Weights of a small sound classifier.
Model: 11.4M parameters, widths [320].
Training: muon at rate 0.012, 19200 steps.
Data: trained on single notes of 20 synthesised instruments, 78125 training examples, 31.5 epochs.
Rows from block 4, named by matrix and row number. Rows with one number belong to one channel. Each number is 128 + 32 x the weight over the matrix's rms, rounded and kept within 0 to 255. All counts start at 0.
# filt: filter width-5 conv, dilation 16 (model.blocks.4.filt.weight, 320x320x5), inputs 250-274, a 5 kernel for each
# gate: gate width-5 conv, dilation 16 (model.blocks.4.gate.weight, 320x320x5), inputs 250-274, a 5 kernel for each
filt.192 [142 129  99 146  68 140 127  93  84 117 141 130 113  63  96 152  57 147 124 124 137 131 171 173 114 103 113 133 124  75 134 127  73 188  68 130 116 179 168 133 131  98 109 116 186 137 179 122 165 112 106 104 189 186 123 100 173 126 157 154 162 142 193 113 135 138 106 138 119 101 111 111 156 149 137  74 111 129 177 111  99  99 194  88  56  65 120  98  82 123 126 136 179 100 174 132 121 113 115 142  81 109 189  77 107 175 107  95 143 137 118 164 178 154 208 117 161 119  82 111 130 135 166 116  99]
gate.192 [160 124 157 127 101 150 132 147 142 183 129 106 109 102  97 171 105 140  73 110 145 151  91 101  38 141 135 142  96  79 142 131 144 142 173 141 149 135 217 107 120 120 137 133 135  96 141  94 175 131 144  80 114 121  96 167 117  91 118 105 124  67  39  81  94 150 183 120 120 103 163 167  64  89 121 103 109 147 145 149 176 150 165  92  90 160 120 119 156 115 149  97 122 115 141 135 110 113 156  92 156 100 109 168  93 169 146 106 114 148 125 118 164 173 157 156 127 115 108 125 109 107  94 165 116]
filt.193 [119 123 131 128 128 135 173 136 197  84 175  69 145  92 117 100 101 128 108  74  54 155  61  94 167 126 112  76 129  55 142 116 148 130 131 111 149 124  67 139 209 141 149  94 130 123 110 174 126  91 167  85 161  98 154  97 186 153 159  86 123 159 153 135 154 135 200 112  88 167 140 139 113 126 118 145 153 162 127 146 131 133 200  86 138 110 120 121 173 140 110 138  87 124 100 107 156 104 165 106 167 175 175 106 168 133  99 131  85 113 112 169 141 126  63 139 133 130  98  61 113 110 118 193  68]
gate.193 [104 127 172  75 142 138 203 118 127 144 122 136  81 150 178 118 131 136  57  78 107 154 137 193 120 180 165 116  93 137 118 142 152 121 124 109 112  94  74 183 111 130 109 104 133  96  87 137  48 129 112 110 132 145 152 131 180 179 169 175 127 187 113 132 119 171 125 183 149 194 140 139 114 169 128 105 162 142 126 125 183  82  91 133 127 141 201  98 114 107 148 118 105 129 120 150 188 161 168 164 142 121 120 165 141 102 188  96 102  90 156 107 131 175 139 148 104 144 172 145 126 164 119 152 178]
filt.194 [115 138 197 151 124 150 114 121 184 174 150 113 121 160 171 131 179 131 140  56  84 102 154  82 119 129  74 126 189 178 147 153 127 159 174 178  86 112 106  86 104 130 121 161 119 185 176  93 107  62 115 169 141 152 127 134 112  59 111 129 122  81 138 125  76 160 118 162 101  53  97 155 136  77  73 131 120 110 137  89 136 146 135 136 143 121 130 171 149  72 121  76 172  96 112 140 177 146 119 157 135 122 103 131 172 151 134 142 144 112 154 143 105  81 121  94  99 103 159 142 107 158 139 141 141]
gate.194 [121  62 111 150 149  99 110  88 135 151 146 137 177 107 144 157 119 157 134 103 144 158  70  84 133 115 120 108 163 129 184 143 143  87 159 131  90 149 112 195 108 124 109 116 119 124 129  99 179 180 122 143 154 164 177 139 155  71 127 130 111 151 124 152  97 147 109 142 159 195 137 189 160 103 152 109 110 153 100 203  87 116 152 157  68 109 107 194 108  85 103 137  75 114 110 131 127 102  78  43 155 176 110  90 180 125 111 141 118 126 143 156 159 173  65 139 127 153 126 176 155  70 113 131 148]
filt.195 [ 99 149  95 159 136 108  46 124 152 105 134 119 133 122 127  62 123 126 134 116 111  87 171 123 159 165 144 148 141 120 155 207  37 113 140 114 170 127 133  91 145  76  93  94 148 152 138 155 143 137 155 155 160 162 158 119  97 176 163 142 129 147  89  95 104  22  83 136 137 114 158 119 126 119 131 179 148 223 139 133 105 100 159 159 152 130  98 122 118 160 100 150 100 113 166  91 131 155 182 153 132 142 162 154 106 136 111 149 155 144 116 146  98 204 152 112 151 110 141 162 153 136 145 158 168]
gate.195 [111  96 123 109 162 168 122 109 115 172 126 184 164 157 135 128  59 148 160  37 139 106 171 119 101 159 108 174 114 113 157 139  91 113 199 128 123 105 136 115 102 120 152 119 131 156 106 112 116 134 150  88 141 176 113 128  96  24 122  89  89  92 129  83 110  99 176 147  91 187 124  88 127  74 113 130 155  97 133  88 111  90  97 158 170  90  88 143 135 133 166 125 112  83 131 140 106 155 118  88 155  56 100 102 200 131  89 107 111 131 108 136 218 147 131 156 153 189 124 135 134 155 205 155 161]
filt.196 [116 153 146 115 121  94  77 135 117 162 111  93 109 162 114 182  49 111 115 139 177 143  89 132 159 120 145 137  98 159 132 112 155 103 123 165 139 131 148 168 129 113 128 156 127 149 196  89  99 154 124 105 105 111 107 134 132  89 139 118  96 118  57  98 126  86 145 146  87 141 110 143 113  89 170 136 108 114 171 132  91 114 121 126 158 118 122 122 132 110 124 111  87 174 157 120  45 129 108  98 129 177 132 197 126 140 115  99 146 145 102 145 135 114  62 130 106 123 132  95 121 144 111  97  70]
gate.196 [129  99 197 194 153 153 152 139  77 142  76 109  94 111 108 150  77 175 100 124 139 119 128 102 125 161 133 154 188 152 139 133 161 115 102 133  94 111 180 122  73  76 161 102 142 147 151 175 119  69 158 129 122 167 128  99  96  87  96 123 136  63  87  37  91 115 108  86 157 147 133  72 158 101 127 114 113 136  83 114 116  79 141 140 205 115 106 168 125 167  91 100 118 150  92  86 123  79 143 117 132 130 133 143 111 119 189 105 153 125  78  83 101 165 146 101  85 130 198  77 103 181 111 126  81]
filt.197 [130 142  60 158  96 146 119  88 149 146 160  99 157 108  97 174 174 105 145  94  98 121 105 118  96 187 161 131 164 160  82 159 119 148 111 144 183 110 161 126 160  82 141 107  65 141  92 145 178 132 149  97  66 113 150 114 178 172 108 127 136  88 167 157 132 130 122 104 125  92 173 163 124 111 130 107  76  88  59 126 112  92 143 146 149 150 102 110 202 125  71 147 167 112 179  82 140   0 133  90 115 105 163 197  98 112  79 168 108 118 122 124 140 131 154 129 136 139 114 114 119 110 113 187 121]
gate.197 [204 148 146  54  90 115 175 152 100 176 125  66 121 181  89 107  81 166 128 142 107 152 162 126 134 116 144 125 129 127 148  95 133 111  82 135 123 163 103  97 144 132 120 110 149 120 142 140 133 180 154 185 119 120  54 175 154 121 151 130 111 118 114 117  90 119 138 122 134 147 108 118  68  87 194 145 173  81 166 123 120 107 103 151 149 117 118 137  95 167 114  86 164 175 132 187 156 196 140 106 144 159 141  99 119 154 154 127 144 154 180 132 130 129 104 177 109  94  46 118  75 143 160  89 156]
filt.198 [160 182 113 130 130 114 115 116 149 155  87 122  74 175 185 100  97 161 131 153 122 130 142 160 121  89 148 127 187  86 131 186 117 147 149 129 157 108 111 145 173 203 109 142 162 113 123 122 139 161 143  64 165  90 179 130 153  92  82 150 125 107 129 143  96 137 177  54  64 145  99 113 127 209  83  86  56 152 163 162  96 114 162 140 105 197 153 116 166 145 125 144 133 144 133 118  80 123 159  47 116 118 126 148 108 138 153 181 112 155 168 140 173 134  94 142 133 121 112  97  83  90  95 129 123]
gate.198 [139 160 203 128 140 102  50 132 146 124  90 120 145 145 154 104 108 109 149 153 164  36 150  93 101  90 127 110 163 116  79 116 122 138 106 129  81  59  85 125  99  55 159 106 152 166 147 187 141 141 152 176 173  79 124 157 118  45 158 192 160 175  79  68 124 150 152 102 125 135 164  84 128  72 174 156 171 139  71 113 191 213 173 100 104 143  87 124  77  93 129 123  95 133 154 103  88 148 166 117 126  88 158 109 103 120 157 198 171 117 143 134  95 114 155 110 102 135  94 124  93 121  82 102  83]
filt.199 [138  94 155 167  96 145 164 100 157 113 162 161 125 117  90 173  85 159 200 144 149  89 144 153 154 136 145  85  77 160 148 163 138 145 161 131 107 133 115 156 105 173 107  73 115 120 125 115 114 124 135 145 100 128 113 127 112 151 127 149 127 153 158 110 108 127 134 162 115 106 172 145 183 109 158  98 116  82 198  85 114 171 126 139 153 101 187 139 140 108 112 167 138 117  92 135 127 174 127 152 131 115 130 119 154 121 153  71  56 125  97 123 202 157 151 131  48 126 134 110 140 105 174 186 137]
gate.199 [127 135  57 144 136 145 111  82 115  66 109 102  92 152 129 196 156  59 140 137 118 169 152 128 127 123 112 141 155 125 156 109 111 139  99 146 134  81 102 145 186 146 111 100 186 119 114  92 132  87 129  68 154 160 120 101 168 117 179 156 171 110 146  82 132 101 151 150 142 125 122 164 115 128  96 133 103 102 134 161 152 126 137 122 101 110 111 155 127 188  98 176 142 103  98 178 160  90 209 125 115 147 145 118 110  86 137 132  52  91 147 146 149 161 123 112 172 147 105 178 157 145 149 149  76]
filt.200 [118 143 138 139 153  93 119  80 144 141 173 154 108  43 144 123 109 160 119 194 118  95 174 135 121 126 160  48 120 164 149 119 119  90 107 224 111 201 183 130 102  64 166 112 120 174 123 121 220 140 128 139  69  89 168 150 116  86 153 116 108  86 125  92 128 113 135 196 170 108 114  51  97 144 176 129 124 153 123 137  78 116 134 128 147 128  66 116  91 149 143  87 153 137 143 151 128  87 143 136 190 114 172 145 159 139 145 140 146 140 119 181  84 125 134  88 112 145 128 109 109 142 140 134 156]
gate.200 [131 151 110 115  95 107  93  72 109 112 118 150  51 204 119 171 152  71 189 130 114 121 195 155 122  93 106 102 174 131 132 140 137 142 148  93 149 100 105 155 108 113 112 101  94 159  92  78 128 118 161 139  56 129 167 127 114 178 150  90  88 161 179  87  97  92 124 159  98 113  99 104 131 167 116 193 137 167 178  87 127  80  49 115 142 100 120 118 113  95 150 119 117 124 126  98 167 188 177 110 127 160 126 164 182 133 145 114  73 111 155 195  89 194 145 109 106 117 184 151 109 161 147 150 136]
filt.201 [115 135 139  87 119 124 112 119 127 131 101  80 172 126 185 127 143 137 107 135 157 183 179 182 112 128 159 142 116 157 136 131  96  55  83 149 137 141 110 149 124 130 114 105 123 114 128 119  97  65 116 124 117 133 135 117 168 146 155 106 131 150 132 141 147 142 150 153  81 103  92 122 192 142 148 113 130 141 158  92 127 173  57  52 145  94 119  92 102 112 131 126 153 131 148 150 137 202 140 181 147 141 138 155 133 177 136 101  14 103 154 200 126 147 129 124 165 123 143 176  96 123 153 127  74]
gate.201 [193  86 150 145 121 112 107 168 115 192 137 192 167 107 189 131 164 111 104 129 126 140 144 102 102 137 126 134 124  80 108 115  78  80 142 157 164 143  74 125 162 159 108 123 117 146 154 100 152 104 118 144 117 176  94 167 145 137 194 104  69 115 166 169 141  96 138 133 179 143 108 157  98 144 172 149 142 102 130 153 143 103 154 177 117 177  97  82 102 131 118 136 109 123 115  89 135 120 121 127 173 180 123 172 164 108  73 178 133  71 188  92 108 101  53  90 118 131 118 130  86 111 123 105  89]
filt.202 [134 137 131 161 117 108  97  76  66 135 144  94 138  99 160 116 196 102 176 112 133 113  71 157 129 129 146 173 139 202 147 162 105 141 119  94 139 113 136  71  87 113 185 173  80 139  89 162 139 180 152 106  80 145 105 166 112  72 173 201  83 125 126 156 120 141 109  97 148 178 116 123 104  92  67 150 146 162  88 150  82 127 138 215  99 131 112 151 162 116 114 116  93 119 120 131 139 139 148 112 170 160 122  96 121 152  94  71 201 113 118 192 133 185 113 136 167 172 137  91 109 154 118  64 136]
gate.202 [135 172 197 102 122 148 119  95 135 133 136 115 142 137 200  88  83 132  93  98 149 139  65 137 144 202 122 157  98 179 114 170 125 170  63 149 106 174 151  83 111 103 142 107 180  84  93  97  82  90 155 165 121 121 121 107  99 101  96 126 107 191 117 137 145 156 127 124  47  95 140 122 104 125 127 122  79  91 156 126 181 116  92 154 171  90  73 159 214 165  89  76  69 115 125 146 128 135  62 108 170 139 151 147 164  99  89 154  88 128 183 137  63 137  96 150 103 128 163 127  83 113  68 120 117]
filt.203 [130 150 174 172 115 110  91  53 106 156 104 125 181  86  92 130 127 119 108 160 148  87 113 152 140 162 120 113 106  85 116 143  77 139 117  74 118  82 147  97 110 179 103 151  86  99 120 162  98  95 163 143  77 181 128  89  86 141 136 151 147 160 131 104  99 145 124 161 133 124 119  56 167 100  99 112  89 149 126 125 212 120  50 169 161 139 154 145 149  79 117 120 135 155 101 167  50  77  52 124 137 105 159 125  87 165 186 171 135 133  89 103 114 156 159 144 144 198 107 117 113 106 111  78 116]
gate.203 [135  88 123 126  93 127 115 127 124  95 191 129 128 150 118 184 143 107 113  54 167 128 153 126 138  84 154 147 144 128  72 140 152 157 150 114 106  88 125 122 114 130 113 142 117  84 109 127 160 137 150 153 169 129 113 121 153 180 169 111 147  66 119 100  82 170 105 103 133 129 125 156 130 135 176  85 155 102 140 167 126 121 115  65  67 121 121 152  86  99 166 158 100 128 129 155 130 129 101 171 142  95  74 109  88 149 138 173 124  93 119 155 155 153 140 162 174 176 163 138 166 133 111 105  90]
filt.204 [175 147 145  87  84 119 174 104 145 136 127 115 161  79  96 167 124 134  84 124 121 125  88 100 160 101 127 137 105  97 116 148 120 162 198 133 112  99 128 207  93 127 180 163 170 120 123 103 132 112 126 137  88  57 176  93 114  52 116 152 159  94  80 114 200 134 109 115  90 139  86 117 137 127 150 145 124 114 110  95 114 108 124 123 123 141 109 156 132 168 102  85 151  82 129 136 120  78  35 122 139 138 111 128 117 165 106 145 132 110 110 150 138  62 108  98 138 200  69 111 149 130 139 120 155]
gate.204 [141  82 132 130 112  88  79 168 129 104  98  88  98 127 140 110 126 133 127 112 122 132 124 139 120 159 130 143  76 137 156 149 100 134 110 104 118  93 164 131 132 100 131 136 138 118 109 146  95 155 102 100 123  92 134 133 125 140 106 111 145 123 113 202 140 140 197 193 121 124 182 204 118  84 119 112 154  92 117  58 107  70 135 112 112 118 125 156  73 137 151 113 119 153 112 130 130  80 128  27 133 155 120  79 127 113 100 140  77 135 107 183  66 228 169 106  85 107 168  95  91  78 114 159  93]
filt.205 [165 172  40 138 117  56 118 177 199 132 109 142 126 160 126 183 158 137  61 135 167  95 145 144 148  95 202 111 131 137 106 156 111 155 158 154 160 167 121 141 118 109  90 231 181 136 139  38  90 132 110 108 147 112 109  88 140 172 130 123 157 162  71 166 142 171 104 177 100 113 121 101 189 111 134 121 151 119 188 123 101 135  72 131 106 140 148 155 151 142 127  68 129 156 121 159 121 156 149 186 105 151 134 138  92 148 194 129 142 130  94 113  81  81 102 119 162 126 168 160  99 155 139 187 108]
gate.205 [133 103 122 108 142 112 175 102  99 117  87  56 119 151 138 107 168 120 104  64 137 156 155 113 182 153 144 144 143 119 130 127  92 152 145 121 136  93  73 127 159  68  83 114 165 142 147 107 125 127 120 119  61 116 169 126  84  78 127  82 100 106  64  85 237 113 137 111 134 133 103 102 155 148 112 136 116 151 138  82  68 120 173 154 146 151 185 112 121 146  85  96  89 139 227  73 148 140 103  98 148  57  86  92  73 173 116  57 159 173  99 134 108 160 197 197 161 113 143  61 141 152 134 115 117]
filt.206 [128 172 116 131 163 154 137 108 147  87  98 105 109 179 105 115 145 143 145 148 128  92 106 120 157 184 116 145 122 100 136 116 158 152 143  80 158 177 156 125 156 165 204 116  77 129 130 197 125 126 156 165  78 131 174 105 157 120 139 126 138  68 150 154  89 157 101  65 138 151 122 106 118 177 163 101 145 184 118  98 160 156 116 109 147  98  87 115 157 107 161 116 187 123 105 116 168  91 122 157 170 157 103 136  89 174  95 144 142 157 111 145 120 189  98 119 154 110 110 113 116 122 111 162 163]
gate.206 [136 108  99 104 116 188 139  85  67 135 136 100 139 180 106 173 100 145 128  64 116 168 153  78 125 143 155  79 148  99 123 124  98 148 130 104 134 160  98 158 102 108  96 148  97 148  96 101  95 157 201 152 108 136 149 147 183 172 104  95 133  79 141 113  96 127 138 216 184 136 153 158  24 109 161 133  67 120 110 168 127 169  96 140 135 131 104 115 120 131 126 104 162 103 158 140 138 138 122  60 142 131 152 149  89  93  70 147 190 141 168  94 100 185 142 143 142 107  92 115 132  82 120 178  58]
filt.207 [115 127 152 138  84 172 145  64 123 167 115 118 133  93  83 165 156 153 147 149 161 123  82 163 113 103 152  95 101 101 119 122 126 152 135 124 102 154 138 152 114 134 130 151 139 137 144  91 118 129 113 199 144  56 171 110  83 100 146 103  91  89 131 157 153  55  73 107 164 129 119 147 154  75 218 153 121 176 136 181 123 123 142 130  77 103 151 141  73 138  81  92 134 120 106  95 157 204 173 115 111 135 113  98 151 136 103 133 137  84 158  63  46  88 179 135  52 165  88 152 163 143 141 147 103]
gate.207 [171 169 182 159 138  91 105  85 157  74 136  87  92 131 114 148 148 100 138 113 132 167 250 147  86 136 125 164 123 104 104 149  89 152 161 147 173  99  83 198  99 104 129 134 142 139  78 127  89 163 153 191 150 120 149 107 183 122 147 157 156 128 119  70 122 143 124 149 148 138 100 142 175  92 184 107 137 128 118 100 134  78 141 141 130 128 154 159 193 136 141 161 167 135 140 157 168  53 113 104 137 145 163 149 152  97 110  94 134 129 134 102 129 117 121 167 213 157 111 147 155 152  67  96 142]
filt.208 [101 171 163 100 106 100 187 150 101 134 144 176 174 127  75 156 140 104 150 109  71 139 123 104 135  67  97  66  98 130 135 152 143 120 123  98 151 148 118 116 160 162  98 152 112 180  77 149 136 114 168 106 120 102 127 141  82  98  96 157  87 127 120 132 117 122 122 141  89  89 129 116 152 162 105 115  94 117 110 122  85  93 108 131 159 152 100 174  95 127  95 121 109 130 144  79 156 125 179 128 134 120 188 105 106 126 127 142 104  91 127 137  65 108 122 112 170 121 106 123 105 188 154 120 148]
gate.208 [108 147  80 138 129 113 145  97 115 103 127 129 145 128 124 157 100 116  97 107  95 115  81 132 124 106 132 101 122  96 129 150 117 106 115 100 142  66 108 113 152 129 126 123 102 154 169  71 129 150 116 129 119 156 167 120 127 115 110 158 166 158 117  54 125 106 118  77  56 182 100 129 146 133 111 120 105 182 122 135 122 135 132 141 186 120 157 111 107 136 108 154  59 126 173 106 151 145 167  83  97 113 115 110 153  84  78  46 135 187  87 114  78 146 153 125 137  83 121 148 111 163  82 102 150]
filt.209 [120 141 158 153  99 116 129 130 113  97  93 135  57 110 126 142 159 121 137 128 138 120 139  95 103 135 150  88 131 118 116 125 139 147  82 127 133 107 139 133 135 139 107 144 145 100 133 147 123 128 134 137 222 108 141 146 145 166 108 127 148 136  96 134 143  78 102 150  52 138 132 150 139  88 142 132 186  99 181 168 140 127 191  97  91 121 109 136 112 104 132 132  54 128 139 144 140 120 108  61 138  79  70 126 108  99  90 191 138 171 128 129 147  77 154 184  66 106  53  84 142 160  65  75 140]
gate.209 [148  76 143 150 108 113  83  83  98 139  79 127 130 144 150 132 111 192 151 167 138  64 138 138 127 105 100 133 131  45 135 166  98 134 141 145 141  86 145 149 150 142 134 135 152 152 139 130 186 152 128 143 200 177 124 128 174 149 150 161 178 201 166 121 183 134  93 143 125 140  93 112 133 203 157 115 200  95 165 173 124 117 134 108  84 134 139 177 115 150 115 147  79 100 155 206 144 114 140 103 175 119 115  44 129 107  99  11 145 103  94 153 172 105 139 184  99 123 186  69 129 128 137  99 131]
filt.210 [124 143 112 138 100  87  98 139 112 115 137 142 143 111 100 124 128 152 126 177 122 128 147 109 133 158 119  85 104 141 160 158 113 123 136 129 160 150 118 141 186 129 143 100  97 117 174  96  77 119  91  80 130 136 201 117 147 148 135 105 154 117 142 152 107 186 146 181 140 167  85 110 148 132 121 139 114 167 149 150 110  82 192 149 141  97 201  73 101  93 169 127 172  95  85 124 125 150 125 131 139 103 165  82 170  83 122 100 114 154 164 135 135  77 146 148  81  97  75 129 126 188 139  83 141]
gate.210 [160  89 133  99 141 118 120 132 163 131 125 108 153 186  96 136 185 105 211 195 142 106 148  91 148 114 121 109 156 134 131 161 118  54 139 131 171  96 183 154 135 151  86 136 161 128  87  95  97 187 108 130 160 154 128 104 174  80  79 109 112 170 131 181 133  95 100 153 121  75 139 115  99 103  81 104 109 146  64 170 153 154 102 129 102 120 136 116 160 141  97  97  86 118 134 148  87 137 167 150 171 105 132 121 151 137 128  92 121  89 174 123 103 127 189 198 125  86 110 118  77  84 131  69  97]
filt.211 [134 104  70 126 180 159  99 224 139 148 113 114 131  66  85  77 173 158 134  98 142 192  79 126 158  77 111  92 134  91 136 146 139 116 137 170 105  73 127 110 120 107 113 158  97 145 125  91  75 156 115 159 105  44 100 162 148  82 104 143 139 160  97 171 143 148 114 122 213 131 127 187 178 168 116 115  14 120 141 126 131 113  80 158 148  98  78 174 223 155  99 164 143 159 155 126 100 194 127  67 157 190  75 124  80 118 113  83 113 175 130 154  99 119 104  94 120 106 186 118 168 102 107 125 129]
gate.211 [194 120 120 122 123 125 125 111 119 127 144 136 143 186 132 108 164 204  67 140 135  82  91 136 223 108 175 125 164 134 156 133  50 139  89 118 112 223 127 108 109 138 184 153 122 124  97 168 178  35 126 145 129 176 105 137 152 127 170 144 112  99 133 149 120 126 108 151 139 158 124 177  71 125 146 162 147 140 157 162 171 170 150 222  97 145 104  74  69  68 111 103 161 175 102 114 167  97 109 133 125 149 151 166 101 119 158 140 160  84 139 142 111 161 154  78 110 126 148 141  51 152 144  77 189]
filt.212 [116 102 134  64 126 111 201 132  50 137 110 131 104 142 175 146 142 101 133 103 142 103 131 179 136 117 115 105  82  70 155 133  93 122 117 123 133  83 138 133 134 121 131 134 161 164  79  95  95 129 138 126 132  83 123 107 112  60 163 120 159 138 105 101  94 142  66 182  90 133 125 169 126 188 149 153 146 162 136 176 150 146 141 184  77 131  86 127 117 152  89 121 116 147 146 111 130 129 141 143 151 108 128 107 118 127 147 115 146 136 151 157 116 118 179 114 132 114 165 129 103  91  98 109 101]
gate.212 [130 177 102 156 111  94  64 115 108  86 135 117 139 134 161 101  82 145 147 102 154 143 135 128 170 133 131 108 136 188 113 155 141 135 103 142 138  77  86 185 141 108  97 123 126 129 128  71 149 131 100 163  84 114 167 117 167  88 122 124  93 120 164 120 130  63 178 116  82 137 126 142  94 139 153 172  88  68 123  93  68 121  79 149 175 136  96 123 150 101 126  80 101  70 174 125 160  84 118 106 113  98 127 170 127 113 151 150  99 118  93  82  81 136 149 121 121 136  89 103 102  94 171 101 157]
filt.213 [169 151  88 176 115 149  66 100  79  91 131 141 157  78 133 153 112 173 144 117 117 142 143  72 162 114 140  80 143 112 146 105 222 141 118 193 146  74 118 109 119  96  81 173 138  59 171 148 160 135 164 114 182 177 114 105 108 128 155 191 102 184  54 126 172 112 100 109 200 128  71  78 134 147  94 122 111 129 108 132 119 155 109 152 163 159 134 196 125  99  94  92 128 184 105 142 140  78 166 152 112 134 139 122 112  49  80 105 151 110 153 126  83 178 109 124 173  79 126 140 146 141 107  99 111]
gate.213 [ 74 102 185  94 101 100 183 121  91 154 145 101 184 127 116 158 151  83 176 210 118 108 150 115  93 136 190 154 142 143 141 148 145 163 155 113  60 135  71 146 135 147 162 151 113 171 116  85 108 147 137 120  58 122 112 136 143 130 140 151 155 111 127  98  49 165 131 135 150 169 137 113 110 109 166 129  93 125  61 176 159 124  98  77  84 133 146  45 170 139 146 150 101  89 112  66  81 105 149 204 168  94 147 163 124 144 145 105 159  96 169 120 178 139 146  70 116 136 128 116 130 141 160 121 125]
filt.214 [116  86 154 138 139 105 125 154  81 131 152 155  95  83 164  66 135 135  93 109 153 173  65 122  93 134 137  98 131 175 117 122 142  92 128 112  90 122 172 127 156 130 184 153 157 129 110 106  93 140 158 145  84 129 197 102 154  48 178 159 108  80 181 169 148 101 118  91 123 132 125 123  75 152 101 166 154 138 150 158 174 100  61 127 142 161 148  83 118 155 123  95 176 149 119 103 149 112 129 152 110 145  66 136 107 155 116 161 131  65 168 132  35 147 166 166  79 181 100 127 112 165 155 146 121]
gate.214 [105 130 126 101 143 145 139 182 129 121 154 131 205 166 136  85 151 117 148 153 123 134 160 172  93 127  91 179 119 162 154 179 138 100 131 127 112 101  71 156 127 124 118 131 112 144  93  78 141 163 120 139 101 131 178 126 153 164 159 125 153 110 127 175 148 118 169 135  65 109 138 100 146 156 167  98  76 143  96 149 126 159 153  75  47  99 115  89 124 153  98 163 146 167 149 100  94 128  64 106 107 133 121 220  79  84 128  88 127 225 121 131 172  78 147 114 134 166 134 124 136 130 147 110 136]
filt.215 [156 154 120 128 145 123 118  71  68 144 108 106 101  73 146 148 141 177  79  25 135 104 146  44 105 135 157 140  72 127 136 138 110  97 127 137  99 176  74  88 118  70 125  48 117 115 115 123 144  90 130 129 116 177 207  93 168 136 157 171 150 150 172 181 130 132 144 144 163 175 135 114 117 167 151  78 118 122  97  75 105 105 151 218 120 103 134 109 108 164 137 158 176 187 109 111 183 158  62 108  98 174 172 190 164  99  97 113 200 122 129 173 172 129 118 140 122 105  95  83 148 159 151 107 220]
gate.215 [120  86 128 177 120 138 183 176 181  92 126  84  79 144 125 139 143 119 109 132 152 139 148 144 107 137 137 186 158 109 111 119 105 188 166  81 144  82 113 111 125 132 117 144 172 134 114 131 178 142 142 185 142 190 135 100 111 117 189 167 124  91  12 194 160 139 132  98  79 140 108 123 165 173 124 176 140 167 163 137 144 134  80 130  93 155  92 150 158 114 144 130 146 117 113  93 107 120 169  76 101 132  65 141 103 113 163 150 116  98  94 102  11  99  82 108 158 161 117 142 128  90 131 146 125]
filt.216 [130  90 136 154 187 128 132 132 122 111 115 115 128 123 110 110 120  99 174 133 140 137  71 151 115 126 121 107 159 176 138  90 115  91 172 103 129  96 136  84 140 166 118 151 100 140 151 178 137 143  79  96 167 114  83 124  69  73 134 135 107 129 132 130 187 137 168 127 140 116 178 129  91 109 108 143 167 179  75 124 144 155 117 162 159 102 170 183 144 141 162 112  74  92 142 144 148 136  93  97 118 119  90 168 132 140 150  55 140 161 143  82 134 118 157 146 163 147 186 162 105 161 135 164 111]
gate.216 [111 160 147  71 130 140 111 216 132  95 118 169 159 166 209  99 151 166 154 129 155  96  90 158 158 108 125 162 101  81 145 139 105 109 135 150 189 165  87 187 103 113 119 142 166  94  87 100 110 116 141 113  60 159 110 104 157 143 130 150  80  79 138 131 183 128 133 112 113 129 130 144  91 111 134 133 100  59 173  61 103  89  70  89  52 127  94 125 157 120 120 156  99 162 185 146 127 156  69  86  64 134 180 177 195 114  60  17 166 115  97  67 155 105 153 114 178 128  89 141 165 145 159 107 141]
filt.217 [114  88  70 103 124 112 150 136 188 131 106  58 172 136 141 116 104  86 178 126 116  96  89 164 146 136 110  94  61 140 145 100 120  81  82  76  88 142  58  95 151 179 171  72  78 177 198 150 105 141 123 177 133 165  98 100 108  90 117 144 135 174 108  97  86 127 164  97 145 112 148 168 110 195 182 108 114 190  88 190 131 154 124 151 172 141 138 150 125  66 126 124  52 103  80 110  58 163 196 134 101  96 114 148 143 147 184 134 137  39  79 107 153 120 120 103 126 157  93 111 123 131 119 156 101]
gate.217 [ 99 113 156 130  99  99  86 121  98 135 129 182 144 197 115  95 109 137 142  84 140 137 123  71 151 136 162 136  84 148 151  74  55 155 156 129 170 169 140 181 135 151 137 138 119 170 122 119 115  93  87 170 119 191  56 141 103  83 149 105  60 127  92  90  71  61 126 139 110 156 136 101 126 118 159 135 114 169 124 145 146 166 143 109 136 152 144 157 129 136  96 151  99 147 129 120  71 142  75 144 125 182 148  78 146 101 105  85 183 134 180 149  52  66  56 104 137 146 123 162 114  91 129 112 115]
filt.218 [139 114 125  96 150  66 102  85 118 160 154 149 113  63  63 145 170 129 183 107 112 161 114 129 128 144 127 100 142  86 139 115 104 111 137 140 167  55 145 182 127 101 153 125 139 148 128 128  59 105 130 119  94 170 142 102 150  86  81 155 155  96  95 101  75  95 117  84 146 207 124 133  97 156 138 129  73 146 132 119 129  95 112 127 164 124 158 169 151 129 134 105 125  95 119 164 160  94 162 135 139  61 139  98 138 136  97 125 106 197  94 110 137  87  99 121 152  98 163 130 123 137 187 101 150]
gate.218 [111  96 132 129 117 171 114  85 128 144 129 129 137 169 109 134 120 166 120  94 172 145 152 117 138 164  87 165 138 157 123 177 120 205 138 129  90 136 154 113 106  68 120 210 148 103 100 153 112 138 120 135  43 160 158 101  95 183 125 169 138 141 121  61 151 113 142  79 153 184 126 109 101 220 114 137 148 137 149 138 134 123 146 152 131 151 124  95 150 146 142  80 144 120  94 102 146 146  52 117 134 119 130 206 159 131 143  96 134 167 149 149  79 135 173 204 157 172 120 106  99 101 109 121 112]
filt.219 [139 139 122 109 176 115 137 137  35 120 163 148 134  63 116 107 108 142  82 143 140 148 166 104  64 131 119 120  95 140 128 109 136  92 163 150 127 126 130 169 175 149 119  94 168  89 170  71  96 127 115 110  75 148 149 155  61 138  97 164 112  59 101 116 151 151  99 178 136 170 100 109 157  90  72 123 175  74 143 122 131 141  57 161 158  96 144 106  72 132 172 161 142 184 122 106 243 104 169 162 144 105 166 104 103 143 123 136 127 116 126  40 154 149 139 180 163  98 178 154 128 104 154 121 111]
gate.219 [144 136 142 150  99 134 167  69 140  99 109 117  86 177 213 175 148 147 109 102  90 124  92 133 170 137 162 119 134 189 126 146 148 136 137  97 114 141 204  90 116 112 183 175 170 139 183 171 152 148 135 118 131 170  95 136 138 139 114 168 118  63 136 141 127 131  85 155  90  42 119 159 140 169 122 130 105  83 124 108 120 171 143 106 117 117 119  61 125 170 111 118  98 151 131 119 100 141 109  74 136 112  98 142  94 132 169  39 123 102 129 138  72 144 122 137 118 146 153 107 132  95  99 114  92]